config.toml
crop_scale_min = 0.8
color_jitter = 0.2
depths = [2, 4, 2]
stem = "deep"
widths = [40, 80, 160]
residual_init = "scaled_by_depth"
optimizer = "muon"
nesterov = true
adamw_lr_other_params = 0.0018
weight_decay = 0.06
Rows from block 5, named by matrix and row number. Each number is 500 + 40 x the weight over its row's rms, rounded and kept within 0 to 999. All counts start at 0. Numbers have three digits each. After the name is the row's rms in percent of the matrix's.
# convs0: expand 5x5 conv (model.blocks.5.convs.0.weight, 480x80x5x5), inputs 45-49, a 5x5 kernel for each
convs0.299 072:502496473567527584487503518508474532521476475436495432533413534476496529486456457557503488487498492436432479471473489488501524491477553502457451419440482505487525501530535489523538511496501452509488483462514519509451458552496488521446553497457465546528537507492458516490496530519456538502535520513481515501453444494470543452593454460418561536430559428490543507463511572529554
convs0.300 056:508501502490441454476539547490443548488477482485538493422532496452446497474439492550510488494541479466508511512553502475509491549530452518555456415506484532510498502461517487503481479467497445533488440489476452523478461447460548461504516486586589516521571535520538476466500507463569573501506423587549548532456483531605453564485538506541415484531511490483452541440438519459465
convs0.301 058:482534503480479436542511418443491532484510486539414547485537560584482550535540528535451486480456478389508490491574496505547451493562482523497500538467516527530539507448478444466498447510551472443534558434554471554508477439490479485516457474560525450467577482463434511525467454509502514566457447517535546438520475483512528494546555470505464450490455528494476520528507470495527
convs0.302 080:493523572491527533486541583497463488503482478440424537463455506511478468496541493441552456515536522552557524507540487466505478518520459490478518479531571507544562523497426550488510519532515433528506471520498427483504506554540463450508552540454479592447551503506545529563517496437469556526467564567472504569440546511521464475503467480434435416550428439462474512488546467454510
convs0.303 076:444483460433546512446465485565504525525516476532491510454525532457441469492478511408459533489565466446502487486495508514587488551488512499445488554491379464543510495522443574458516485536525530441513524524518486452487505465475465535484514607501498479518512461562519454500511509515551553441507538500536541455496510459552563525434478462413556442507468490601461506542572533536542
convs0.304 054:467397550441465481486553449501479508404529436581528552535488420446524516477603542540442547480503518564470516497521488467560492549462476433520447547539464451506484487471477481440502527505519479562436462562511487552471448487490489464482563456518561527488425479564496461482463550560512520471469516563491537462487438488518517522447477562503465519513515624488496504459516465434515
convs0.305 059:442537471443520481465487489469535447500452533480483481471452524564508515557406486513597519563521474502506431507485491463521529590474496486463443491579452466497469543521574468506499498490510492431497504495472558476502545505471455545557553479438544484525504448506418538523525467500514479524488497482471484493465460493553429473569518514516560562443528455489530486539536520622537
convs0.306 117:515536479553508515513520489495481509535445513470497497419535495468482532470451526511475475418432463484504470476498465487454463448477538461484574489564507503523482520528495490515519528520503535482571502517516535513480487519467498473499517471508559505522528507509421509510479566409551468479526475526482507483522465499507493506426478538509487479484535543525472510491510504514433
convs0.307 062:522472460500432478523549504556481510516441523567466494444461465535485537598466512509497475465512518473497517523404536434499523540447461600603493600409493550501458523485488578512461468458466472492553453470501515426459432532472502450501480435528542517461457477489525485527551490501527464495464543431482591546467564512526483517527527451571490534494484525467482550584552516509551
convs0.308 073:480512521529519461507496524533431460449500460488499446382520507453579460467457457443495497515453524561449502472546497569461448528480430524511512553523487539552494524505549466557575528533452482488447525512546501498510537506540488570533529498527549453517452577557502496451428490455552454461404500426578496494506519523460547415484443577486527493516419555431496536444568416519459
convs0.309 065:473526448456436552543479467449535524467527507533513496577450517489510513558500457563449475498520536477513582477583528518561536565511498575446512454467455496496525513501494504537557521516425480470501504493519517545518494559506462481481477520484519508509581450526516524596476401441532505421489506501513494482469481489468512465501457484507444534436535496451542515554604433489526
convs0.310 065:550497475494512506515469549423501503489514519444497524489413490474603515454421494517478548449474389531505489477468469529548489550500524503552468498412559520446436547532501474466487471437505556490582510510490542540505494486516548504445482540537518454483498483495398445480490505520472480517515413468524563456521481524495504481506524517543477528481545456500515437537519532490531
convs0.311 129:477563528496492556435457428472521543512497475488598457537452487478485503492542507574491516532535487493447529479489487468538472508510487528539449526468477467527482504519516501506468494460528556459528533499490485515495520486492542482489514491475527497497463540540568485491561537492506487530507476484507570467449512503554511435487603498542537525579456483551454488482555586575501
convs0.312 072:407515499474507486452567534519401519531494477426522467597507472454504451470501575490462489448573529523440463568531532540506495522534542475510500459489453493480446514551491525483530568469402481545518516416459498426464455460451435507495430558463521460518461520392527524482487494497481499460526514550466542514483562490475456566509542514541480507486414487550574470519468526457475
convs0.313 045:510488495445480509503512506468523560543521539526477558451502512523472503499540577564470429486522495471511446511468492443459495460524501537549504465547435528480473452557470464503496503483483516513547482522526474512416509524500442487539537562540488559591518480575529506520484508429481490481503529515536482540521444454514445491401534474455455539574447527478484493564503447437454
convs0.314 075:508470453524484512442489425534533419507540546514454527485472477452523475542553457494500522549535457482466498453495503430527515445532475417504404555546475500550572502563488467539524502411508532536568446492458485558517561475503527517551534510484457565466559503519481494449485499494498528527443500441499482526522452399463471502608424596424593466465468548508493538490510489454529
convs0.315 087:502450527554552498467510503489467405522552487505550529508504413484493485486426554487427560536415416514462490514507467455492523484510483492551517509530492466522502491453432477456492504509551477519470484521469515502497476493542524566576525479583525527482513535489514453465427562537490463470540587471524486492483513447516448480438534575467532544481485466562473557474528451516470
convs0.316 061:480537467508510543506516505452457552519442520463504495533540512531514546478507567460489487446517494568549445463466437545511485526520450502541475481549554498599543507500471566548479449512497490448462491517505501486381420482510637579451566470466489556552546458544534492538494460518586567556508478453451518469585409487525443436461555487535527526419441538558479567487512555441454
convs0.317 128:515508493532532457522447531481441511505502489472522471436555504469507483506520511464480527465424488507511483444530473516445572481476476450480531496553545502513506531491464552533486507546486512491519519519532459518495452482503431489411499578473548510513458545529533449461535519403495496441489509472467446584487492495451507514461495522476505490490543566512507531583394498550468
convs0.318 080:516517529501485525444519507560507478455540502466538544450534471543519498554478529484552477471491491495546535509525500461426421486481454562495495501535554505501423533547502498451502541489491494461512486427489485477458450465532485507465527497508482412485493452462541476527515507529450543438458564522503464479590418482491522464490425519540524491554546453447483511470515516502444
convs0.319 068:513494520445466496516466458474460465413440522456559448507485489501524456479525556560511519486492473537428552524437591478455491528504516482499533485508492530504556455528506511560480493524504517543547538542481463436506540459578509533518534496534483519439458535482479453520559446423463547408487458476538469507456449515525474543530491554538565528527407492512481406547539526469494
convs0.320 148:480540520435470471501537478455454508523536501462458517410472454496531487496551493529455502483486492482518480534543527523549534545495498504461492504600486518520512517496506537509525494525525532459547501513500492492531488518481510510528520442546496493482441513519508494457459471535505498469513526506424569571495476479528471471515466511460537528498523530545554595566529536552471
convs0.321 070:545425472530478502489537442604556499480493524463495487442467555468497561466530440450475497539504518440485446510454516566488530477471433473446446526507447473493529515515482500534507537513517503474491488458538605557529530510470461485562454537529530429517598567496475428491493457464461596529473542456508488498547550432511531454507430509437487474502530545538643403428536509497450
convs0.322 131:460549533487468513493530519533523500505442506405503512447506424508552591548505530523520511529554484539467527583511497392520558554475488481489518519479459502546520485516448468514506515525516476492476491542492528471482511478546529472418554464474503477492463560507537518525525505492469517512510571510461476470483561544594478591571486585454499507399572569506449474531467469532396
convs0.323 073:580470526438531494472482575491472464549471432447559561469524492532502527543592550495487533505447447501545471553400523488475540488484512417532516585469484484436487475548542565545437520504500465501526510475549481486470514469495503593516508498497499442575487490526396497517559549473411571511480506543550491553434506512438445537513493507556499433484558525528492580497533525514459
convs0.324 147:402459548490447437478533468524493525503497456563487472445474472522492443519500540492476462461499496476547530542508428513520477469489500522477526486487506490547543515447445543524497496540528524516494520541532526489511452518455553503474565541556491487565548471561490510499442486433466472517616494540497545534490420504533505485456461529501471544450457431473549473400462506521514
convs0.325 081:431449466505434526501484487525507440541533470562535566479407579519490537504421466515554526456412404421516515526520548520504475554544487419464477449477488467482462471496458498482448433475444450517479595557458532582531465545521490468462455454498566483509459503532483460492514513449571558521500425474473518568519520493504486468487493530494480519524503458425468452489511513540524
convs0.326 065:506540494579486511545550500475483565466541529444460512490558501576551507508463474461464460563494488463497497459402447491585545472512535526545455453479520528491497515458534433504493496567512555463494506510555492522503488484605521475506482581504499508517477457520506544514539441547491482479483420527505546506517530474482570500556506518534391399510462570453466475500513474597498
convs0.327 105:552483484533613499492444476511500499564554491472509508505549492509532499541521488508535521421524482521511485460478569508538503483515503456508497513500442511504484479563476523475454486510506473577445477456479517503517481486488427507537573506512479558507480442510481517571445565510427495545467513498496528516448529524472559484578532493505468425437608509464454564470524475491457
convs0.328 087:610526461479449538592508415530587521481497479478488454497405564455459477494488485474412524489528532553517521457429518521566493483421506494459539566523488468499551491477508506525478540510513506468472531467510478510487511413454531506513539504466490550521490496483581398514539497510452541524515470498548516476475527493494476434479525526511468443477467478518451498434449505509488
convs0.329 161:403553499507465491489482595478414462478530468401494513560477453526550506494525512530535465572501524520472509511491559514526552538549511544522540563520520499533498503499486533521488523478511549496484499490511489492494527467500453478446447501486486500452534497470528433462440424468485515476445494492537521517501580469554534560503488503584551432551501509520505450489442450575532
convs0.330 097:464519457460533481563481504504544449484507499496453572411545521540599486479461546560494447505509473442489516511478486560483431496521511498495508530453489523558517541539507489495485552494517545518556497489493469529524510518544492489572534444459464480566494548536488533487537554484534524556548498533533537508653484486468385575459581550452492479510473455422526485487488450453492
convs0.331 117:411469470463494473504522553594496502574500446489543508508530457476464545545450422488545497481482505452534540495545539528493505528525488518510487433447511531502518484460548483514482478471491488470495493531448515507482529516533492519457512525508493431522431517467545578494571498536515600537475466543505493510464606575518558543513460446406433575502433565468485456537533504503499
convs0.332 103:482514473523525532520497510540546472530551524503443445429492503483488496546520449576515507500456482480574550513479463493525499523435539437522560490467451520530473455511470516463524512493519520489480500481488524520521520523491432481484532522458500463547471489528468551487421474437518530476494498532524524444553461470485506490450467446499479529471533462479526489550486548562464
convs0.333 162:432452499505477461473447498496480545540535557486526546507487489479442493495529475505538537483472491515529526530485451481545546548472493509545489498488497477477496481518480502497503470479523496538497503533513534508497553510507498530491532492486491527487467522501521439522511477470498515483493498453507604617598534501481504497478431514520448502452556520523517443521425407384471
convs0.334 106:597503493538500504481467471474572503517466481530482570456527525516471466466515489506483488434480491482502533510546558447488470457498457505556469500516560552523486571499499502549498519532512530538557537511541536492551511456514446509489508511509524565514509531517456431429543479481522519526510472481457433464532452383502458427490513512488492554470409423470408481415509435543536
convs0.335 056:559504501487487447486480525565466518471475495483497457515527475532466489479490496530464486489491518509471543461472444532502539525431510579572480486489489498512476496448508484511521492504435533447487486453533523491542520506490463496573498508478506430508505501526483513540523481527435529486559518577527477446532467470468523452479552533513506501478463519472472505519515471478521
convs0.336 149:565498472460498514497479468531543564482475445473587547503509459520419494535516572501537505470513499421580517505590533532520512496463534513454446476534511490465496463524493504500472450528460471471476512508488534475516473526554495475506527513431508479515529471467498488514491461484500492472535516543497484451471497516422556592507454536469690627493417480533550495475502622535461
convs0.337 127:448450544553545485445548585493430490504494522453535501520479500444460519439486530440425544481444512451479497464444465418551524554568516497482510483458501528479464528531539465468494461513507507476464494476518464506517526495493498527579500558570497433488515487540520549491481524504513510472492470447513453504498515456457484478426446527595421435415454517559502437379514525495539
convs0.338 069:493440542456464537460531445521523494501474531540526521492514517570585551449483416475510505535508509546428486501552494508466474573506488575545522453465520516529513510441508577504508531478434486536529524509457516431473473535516509509536526494507592549476550550554545515554443511464565521492461482609543514443444521520492465547476479446438434509492428487530422518452500473479544
convs0.339 066:468504564519484462488546534456536451552433475516480507485546524486569452482454583476536403455509509554494521476577448437596498518520432566474533427566499465487486535578492528465506465493494511495510474562472507551468554449549461510531515562498509482520488539516522581589519462523630474484472525448443502462504473451516506475472492454549503477488448491477413513471515569516501
convs0.340 103:575540474499462508507473572524504501487404592545419486505457526441511465506487482462472489514475494482501487448456483506479470457495503492505472560543471445513506532475498481533518470544493508513445484465517447489469468513462444539551589493496509519538453501475530488509496483594493505532529536526469470530466568485495436517515563554502501521477484505482482484523459509531504
convs0.341 109:510502501540473490432506467509457500446496541542486543527599501545563534538509477529492432429503547510481561595490547518491516473519548510490513536545462490474476384457536455495501490470493525523479479508499514472447507504542525507464457431495479418429581459468471433555514428527493508496472503462480482480502436505543488430479471527501444517481494436554511464531461541426420
convs0.342 120:489453431538535451518471488550438526542454501444500500528554511541479501527475452495489453482478547533445518529532477521472556514454506491478515452525517463517539518512516538500541505551519513461485536487491498471465521470529456575512456444450540522409518455513416521507481493457472485526532507478447436568563461453527514591479435478487496540456467521474552426540428471560455
convs0.343 055:448506525487445483573415576479400508485449483527538500464480541518485465508493509501480533466506550496467504535536486600489480578463484557570474479468501497504489470495481549438528499538450530528547477477518528498512448468492459545431490506571519452440545496460434457439458420544539467479561479512573480538565531445520476504468508474531468458575483537583445478498513468481481
convs0.344 130:530409571492507461506486536482527494554485521510489514497497492520470497461519517525501512447434469482565483467513495522520472531513481551482483475492528527498482524457521477498467482496517510507511524479518533490543532544509441510537509483475489458493447524504520497504568587525560554501501492512505545534618555557539557455502510495527478513460515475447498494565599515493445
convs0.345 108:502519539498524505566473490569500528569552445433509508562493491519470469536469477527497465457486500492544558475478515490581473451529480522536418501544505579481497528517552499484528452491441456535460514472481467513511500466466545523443529519524512563596565470490517494479558497459502457517481483470475528504473544481524465466604511536480467444532446524435470522482509506457522
convs0.346 118:488542533501462542585524499466524492520519506460520494432484456514513527505534418508515444560483458491531574521593549448533521502426459473528548516540451503483529563520502496515514472468464465446491513516512460475463487485462452522533500492505505573548518529479487452517529571520517542479465527468487519429407408456503486464520446453473501563456555504517436491499529486526515
convs0.347 069:466486491479547450477511523520549537510457578442538481499538487481510562537404533481520470489478455484523526505533520523586456521521440541486436527482459520576554433501552496430454457419501508412484522530556395481433504517488473565513474454510488583553547498492522453536508458519462536547474535535488471452464477480515414535497491468460483522490484488483456514435545530506507
convs0.348 073:576472621425474596482526486466626566491511554554459594473529535500515457515458540452478573497507523502499508561530542494476456465533543509462452466480552533473523533482533504494469479506543456510494507473462532494494432464486468504552471505503544501472543479477382462507457490414505455488497516490508510513512533490536533585545480453503481500493514493533465517531498417417554
convs0.349 068:525514499490547493505476496498502423492480485453536462422503500586468518442465453505446474500457470485519548474518497494543431561514564445543531489570542471426489496526539461479468515507479509537504469525476493535467488470478457549491452511533531535536491525474387451478458500518472480586458487517478541500526470551455555507557472506548490504522518497496527476473544513577451
convs0.350 064:520489562432532473460523517464461523488488484460542500506487502494508489458544542514441446459495468496517505508433547544471532511517459459545601476479509496411538508498503472524533512473515447413510452459543481479521499560553419482474641427552496510521501418516432425480562471545595502416496418505450496507507488547538546491488532516565491479539428503460459475531477485513373
convs0.351 140:520514506426493567518521459478540500539419509471520512450534424496477420537491552494495579532531439495538480396483525533489506503534517539541510465498521502529491460564533497479472514525528517520510478480481523451470457481415440471440439423517450530514504444482528558552480549548518507434416438538479561540512522513540484471441538521576409453502480577488586493470519580548482
convs0.352 132:412537451476487549545475488436533577496550490506522428499462520543488444488419532538478419488487526532459472507482543485516521562541479512547441498487501505528484495502533493496506462484551520469504483492489526486490502485454532505444466540476509434553609514496481517473465450487516501484485481456477460514577521465491509513556450513481504490498582525493565493517530541518467
convs0.353 082:460450460495563475509499467455598565464473509564486462471526520508495393545473541510425508467487551499478481497471537451499479521495493489540488485514450494429498559470498541539483495507431472490463489487449511475456470427483562477489492492535491530515520526515508453490502464581479500458418511510443478554497462467497483440574463498547557562490571511453517553549490480479489
convs0.354 052:510491453485462518427535485461475514469448543508415475514536539498446423538505490485448491532517547457505515480458497502357496484391458475496541474519527612518480533491540503535495491491489424511466544482494514450486503519457531476467541516499448556558550448486559511420577505492487560528422565559488502494475526495543446511478479477458398554493509474479571552532488495500464
convs0.355 124:497545457477505511523502501471514476472429463504447514483511497493500555550442541522466526504584486438506487475510471455516505540470462496524496488458489452516520522519484509526512505542552501495503506473483563532522520524589570482503520489539408515537536525522482593540568525491580514478536478533432431429436462493543466479521497497436410445471467456439533477491465474507445
convs0.356 060:462511520492520599468563540546541517480550487426497534567538511480492484550504490532448535547443578437453516486500516402413460469504537503430482462491504513562487520488539500477491480532492518489484511582524504508513513551545563470508518470419441487477517452480451514551537498482530514500490520395498553507491538526470482497493485540485554528450525487512436473487489543483489
convs0.357 084:528488528498492557506534565569549496491479515556492526546467492524510506456385507548475516458562425445546504575447538506513496552547508542487451503440561445540486486533479483501515478487536471514474498538508450493446458493537541519521482478488448594528558499494553528497450543511541517465537564488606498490479510509529573481455496491477534488469441542516467474519493554526513
convs0.358 115:560582485503478516561521495525505501478516544507494519489488469550541546493569517514537482513500436535496494499488548489489490484517517506521512527497412512487520529507485518506535508495449509495493459513519463492542506535510524493542439510542478539495541514573484540563448524535533529557523506532508467503469529540499516476462509510470508498488531506459523532575630458471451
convs0.359 056:502488501515524493523521411451523423460499464473495503400524536466442505461545502495468515572531435512502510569498510447451500521489544497455517511480472484505483426560464484491516494484501533492531477476448466523499488441515504540552547512507545585541479565573467529576486530487502472458512511524494527482483491491452484519477447534466471504545443480441506518525467481428524
convs0.360 131:527500504504479580537525536470559517503558523518497479429486534452399483447437488499460426494537569476504555533488518512513460469510514545509448496481520553498534494502525486507528445526553518531496457563555493476511505505530547587501492529536526564522457377514473496500562551494573496533475525531527443512475468547423473470483457469433500557559442501455532605455450450525534
convs0.361 089:493463474466474452478467492501494585448450468507524454465609511527520456471534505458463456464483521513535430451443480507474514551529464528593619515563512541495485482499495526512488539507478487478498502489532521518453486488461517559540627540496524501476519492527532482491474550525486479500560529534461365561444461484441497429450523545515527431509531538501547459470465500600513
convs0.362 065:546457566464475470506529538457544473525499512438502495446521518529504446470555542478536543459473393446508507490578493463455504508486444461508500512461474596501473445525544492497441518501408490576545525498442490488469512485463513445472497507568509512476527495467445497488524459545494494452521458527498462479504479610497537484539579530494548506473560534467527564526525500475492
convs0.363 077:560531458512442541505544476484500408453461495494464522475469489507437560545525541465485436475479483553481406575483522557476549472528481500491428522572534493482496495482510516551508490516478585554436492539504503525496550443504540486516468508517524553419457438469520474433563534489437473506523558532532571484471428495482413482384511631499553539408471517506561513547503509466427
convs0.364 064:491508501462552514510508492444504494542463522535548450530488526499497450465489453477493535528476549556515459532476550483504526527453422438458522491539531496469523484504442467565475512480446476555509480585449495511436496450483491485524443440438503470524544569517560492461425510567462520516526514488484512516497499541554456557483553504513573514506506490541515538551520471510555
convs0.365 111:546515500546575456458434518520463497503486500501538492471474467498454510560427575487518535548424510556569503478490544522485486552502492434540522482459510505512458513478513427574516546460500489500533493506463516507500499553482500478564537496470526482537473424559555485517489522478526456554553475494512444439567486563471449515446481531485507474492478534526631474466510515556479
convs0.366 140:460408559454504469460455420521520544467527476618494473480516533477502519497580557510485491497494519569461497529518563510486526518493493489548476451524476475470501483511526496475478471508541518509555519502547517525457516497466499546521434512526509517557542523509515482526525456477441525489531490537479510530525531450492600524569514527528485523425526512590446513389416569413475
convs0.367 067:494418464514441553533450499483500500428541480544525528514558505454444490462502481530453503479551550537465508517500515577524540509523488543518441503508497508540502481496475502504463475589457472435460542455459504432510482474504485447547482484541507528516547464479525467542441486474490445443401510496414472556482445510544446526482557528518509432616547401496499512471543487530492
convs0.368 059:518520489516454464527451545534466521388560548497478559566465453539488508496440466556523495521536454555453539512491499516529488549519522456487503479574499524525512491507496545451488468465448489466496486525507523431477549504436492494535478464462551472507499531506444462416472444512523555448438481454474526543542509480493485451434532498546477516477493528462483428521520467427494
convs0.369 100:519496573512502532500500583505508506430551516496520522504489486476450516527498456497541513480552512565489441483476507532519493535496538466467511462508428544515544536450529512543523502505513520493481508498515522463464477491507524538461422510500462523527482487487405500441531503471470552483529522513472567500450394482582491485512546459506491448494545528520507513457504508456501
convs0.370 059:479504564547518503516534504490508562536543580532589540465497510594506535457464520449493507451540518518467524561399508543511584575437523501414553516495485488477517481453529466508501485494532516488527513468478554511554535431484546506502541486502594523547509549597601494484512515491532525507498496575507550515527514520562531538532510437492489533499507435567459532578552403550498
convs0.371 101:507452485470459502493517500487459520461451534396452499526538411459581507468480425517496522494537466504460523553540538529456533485530518465522464404436536467520529460460510504457474501494481472502493515562452518474490545470491463478510497469493546534558499535536515517551450500530509481561530519538513525500436501517549482474490489532500484546497512457458450510553494426528374
convs0.372 105:524492551488530517586440442627530554482500462476495477545484548452516474509458550514494479483524511533497492538440497496530459438558514452434526555496485498515506551453520458457572477455531516525494528493512491460527508444537540461501493513505495528514498565489521485467465450540451508522482570523457521523461566552467479431566546495503542486533531494517554484531510412480558
convs0.373 061:501460466426498465416531549472450516544475459531530493472545478448423524513513481530505367467520523553535485447502447417422522440502550523473500448534477543499506520511460518499538529508496473551521510517483469482565497506520496505468530501501525496504494487550502501517496572511518510541517527477465522482516500485490493473546469458464512505494426492585481514548470478526459
convs0.374 072:508551515539512433532520509508495449535509528523493461456542494605440482444482448487491561515517421495478459471465429450494482529495544448495532522489509459504517475495461547470537513528485501469573521505476464464455547496493440530429543482507462580543513403564488418456459478517523489476546550437497578422528548486520533545495475378419470460457446490484487514503522456499501
convs0.375 081:426477467501554533498466502568513566533535489536536479537544573526454464469419456506457482481504526513492473484595478526505533534530530563500513413440512468506503523495483483455491520501497457502555469488454472518529458475512583541558537521505451521497519570548483537550473481435516486444487488441464464540547525440488555510496466501434525503491537410523465527476502527538488
convs0.376 073:400470509531487495505460535546499550527427467481485419486428503471465480467514450488531466456527452532490514568521530510472494499503494505519552472500551542477533508487443492457475462482488462459489544498491518474507515425534518447474594521458532583535525519559541462521447479504516564506524562556479505533532534471522483430472471458508475459527597506455513435457518487481523
convs0.377 062:438586538467503506497534521541506550523437553428522568530514479485520547477542549482484532516535515532468494558471488495508580486419447506529481455531492492487528504521563503521545522527458492574519517487507468511532496543449488518571506481539477600466472465470566527472522487446540570489470478472542561546404518475445515488471404513532514535514460487486560420531486452547482
convs0.378 072:571452502504522444534456497526427428476446554491549431527491521483500496560459500497513553511441492507479501459500516585507511487496391592468488495483561548454437537498510582494469503552504521487488450483502580473467493482490439543520515469512497499589474440437462488502479497597509529550501508459510524472522485549391568497444425528501482433476431576487496527461394523514470
convs0.379 135:493498552510463514458531506540446531550588493517477500518463510501424514510516502544537506546507544521551475580557544492440469466511493462484524518427521541552511494521465504464477525499509474529508508509465490492577499501520532472488544548541591555541484418476437455533500457514506512523507526493498538487443558567551543554591560525487540477487503492479532541491535504535435
convs0.380 085:481512568547476458537501440437417475446508467507570538499533522466478561533492460541432457557449483511522493435533449451470479456506540486541577547465463478520519494514492519514440512537447529478477517475529532517508486521554487454513520518463438554514495524495525495516482426446535502471531517549553456476455532523497499488525575523484508491571447481529519528475499556547488
convs0.381 120:461498507451401534504422468476542530535444451470574562560544547531526527475529468478484515498475490470534505541543478485502522499550499511509559527508504511507453488451527491484474501493441464528503498541444516521507511544480583509447524540505554502456456564465467511483464525540455433472469543542531484581470591507579545534444532566447482522489515420472437485508461558548467
convs0.382 143:494517502475476479541512511521517514488486481493505434496476549530433545494446491513534485456499460528483509601569506504513557541541500530463509546491488495523483467502505521447528496513511483548499515466494530514530539474508584517497474518504490463485576519525465510511526507550492433481479457533532534501488474475470429433486459591487441481485521493474486477444421387448498
convs0.383 073:535497533491548517512532449474586444569534537491483423555495550487522516494519515483511494530486521415511497504483535508559523456589473476525498524478498502407412496521525512522540564502520517435496497511441495493485559536538547545511491470441478493580478486562512432495546543509497445486482489502563544556455484562432495471586552473534512446593500482543550455566557524483466
convs0.384 079:499565448480535499499467510493462510515492539520522435523464510439552539489487401472489471495479432516503481492526601483499488511547497491479513524497540519492532503512520545550500484425477530493560476508457503527504487476480486600547466508526561463443523500559468465502445485537463469491525495447470517458529480425538552566476485475507507505444519499550562480547459544423486
convs0.385 092:504532477569530482481416510528524535515451534470558534540489534580468474470480523563474533562436468502520477512500462480468523446433480521455516496435492497461495520457505488525434493493505492533468512453497464481562502545430559481488520565467528490454478522491472464536447530505458427460446512479502429525525508520518509556491551476487517540502448466514538453557566551474562
convs0.386 056:527491461528537476435438529481497540478454450575461518504464477555491532497529493493487534497490487529461514569500458511562543487508413498570520498490459459491548487458408516539489545473500506465481462488512458532509449521468491487468499455524494478436547521567572474587450493499533469493499536580453462500527490509442431523444573457487435511478466427534481530550491482552486
convs0.387 141:469483496501454494487536433485496498508449454522563506532476494525551521470493471494482518514486563535490520531527439444529482480467468546539514489451484510550509505531524510466476501496475504501527500499518478508541509534531532477466502481490417374426459439484494480500436464441487473473483453489539523550491452551530544427443562592430418453509554472497463474543499443423468
convs0.388 121:466483484541510470501549441528505502492558573459526609534514564545571518461586559479514496513459488471477555509472546505552563497475571548585533460489452524507456468464454518489467527487550488482501468529520521482462442477529502529498491501458470495521491468458492496487532495491556444457483493503544573546528524566537483553493440526472477440438573525515499536424396436540497
convs0.389 109:441547543495478440448496496523550510519507510528512531527454473481496535536514516474495452426448551577514513465567516479514510505531553464469458463462486536568511521477488507535528495519448494529541449501443474510498437516489499468519488490537486479439520478524464541493477552553516480504481484488482517616511519512431520583496405510581493545482519504593567482521547563562537
convs0.390 077:457491564542512574526513543462527513536439553479441475493556527513453493536418430541423539434491464489469509487507458475427490503568492535483508550432500460524511490538431479477457497452471519525531458485502558492526516462495504439472476527555564490488481460459562469552564485486525546468517495510571470483503548483557484498478555473491549517574490589414589510528414481523448
convs0.391 068:524545527551441469522568508451562557534484501560505538492487533458523504448543547463485547555463444475447519466546493493503525514504512495510587608573422451503457445450486499427495549505494462478513530483456440552576513495515424480574495404497576432394457447513537512513480465542524482481482539496480521537513583511514428447563540466573540445509543507463461462386453482466430
convs0.392 056:530431504513500523576553512518573514474454508515545473526463459427512483499478587551568582462454487487548458455518555532506449515471523513443480459485548510532484422533556486503533546507558458527451566490554529559452496446531497526496547448514532468459435473512476490530408505519528532488466456515464436558539449476532504526498481443506513482482557474490514428501566452447521
convs0.393 053:508498536464523462487511491393482485544459444458504482484488460450440478531541478497513510527486509500473474540461509481479477478441443527479427475528523534511522537519527512529548502520533494473470564485622441433549473500472533485497477489486526542494496504565515484440451507445517476501480540469514471487502532436496508457457511482455402413510522477545511443463429425549527
convs0.394 160:514489545492468460429513490466456466487486487513493495500511494514503518469473514513454479506492484488541492494519497507440452525524587482523468473586474499483502486478499475523548502540525502497536501452481467498525504494500514534491480495536529499485419552554540503417566535489490501491494530514449422540518593509466548577535487547467558567542568475486467565515471489530563
convs0.395 109:528545575479426531557472427439558524544502465535552487450475600578535573455490529521466503500453546515479548557466487495467534431581501536493535541463494505523495500467534567462471526502510535514539532531453474496507476452515457460518544521544504529485491498465494504460458521515467448436506552488512568547444473483424467440484511532480474526526396412537477533467472569568510
convs0.396 064:507468472468415496431561542559561507411506472469502472543527498437524503481515418483544544459530483488497421445419401461477458542426519485427502499521463552513497522482457535501481491530492516580477450465512525539485472466512525455506550446491373566504482480465458538519469514578499484412495508438466460512498489578492488508494515533580514527538522506538495464535451447523436
convs0.397 060:484491488508488541412533594453457553473526464498477421468519493441503563506496501476493541474477451535507487452475493513562516406509489390441475477494499509531531544516471447459493530500522502533553499547474517479513515549508482500479522451546438484494505464519512456476428505551520491520540506523509529506507502490549508466562506466439554499499470443445478531562535485494446
convs0.398 055:557447404544447431495558466456457470506518516420495443530511526512481484487465553521451518423477456449494484491513564526522485584516449625470461500510497492501502487521464472496548537442528472472498517466498461485446473452503479463422535488472484471543453582493469459510547512497542621467485477535496570450560476540503513509505490504532470509494509483497456474476508479498533
convs0.399 091:538523438467526511527458534522517532475500532459462517521512512496443506499453401519487472443528492504591420499489513536591504477541505526532480398492496480480555534539518477480516512500564514487449491585549514519580505486574497425462545499487460491531499471477507563476381477427550581506457475478443555512501465500492578482544526545516486445466527518534479468411464560544512
convs0.400 137:518472515438498523495469451506547479501534535521547471571579510432533497450592531454509484524432429534489470478484469522475505456495527518573514545550493503495473489496521479462470525503475533491508433445499499499495535541490430510487467504574491523548518472447484535516487423483503505466505472575546625614576526507466522532523508462461515436420432519492469492497568579481511
convs0.401 137:499494475518508518455504493493545504488487503539449478496509550498525500415490509456436505448448523570535486482477540555494436466483525511490467488524533490463443495547491500447477520548532521505499515476524536455501501495535502552583514498522540483523504560517552466456473436453510476412452499591510504589585507530591556533454504486548494589487485488557519565492444502524562
convs0.402 099:559507496468574510540469528488493453536553468540555533481513475491453430499540515504532502506518514463520533510496449436458496531494530435509449511522522530548504480472516519553539518508483553523579486488507510506494542500463550523516550545512445489551533488505494518494534599568529511550519485480512468508468467519497479405467557444471390487437423494512518500473490437538513
convs0.403 132:475498491514515507521509482501548537554542553467473510532468519507540491485518585463467486511547452564498521534490518494578593515518465563514569523524514445479509477512472514458513462483495517518528481484484442459466480516473544531567513462366407552450530504513516497513485533426504511424460451488531469511558493469512483511535551518481481458503510426509474521496533617549600
convs0.404 068:519480523477543495496457531450593442565470489459504482469460516443564527481557501476501487510525512480442474495477473485490534462464430508552477514498493544511507481503566495472504493488537512524463507561538490487527545476569466490560465467508472491518488441468486504510471503472501495525493495492496501515506501462541543412537506492516547491451525407563483480578465532484490
convs0.405 092:522499513547426511543450506526464459516418529467519550514434476448557545539491408454528509552443557524522516535504496553457495445550635444518482512483503505558575477505516567534577512495510501501450494479496502540490453473505510512534533442484573514470492530550523465530566554490503397549446539531498474494430504558557500504493491528485569537560489423446504470563552519476546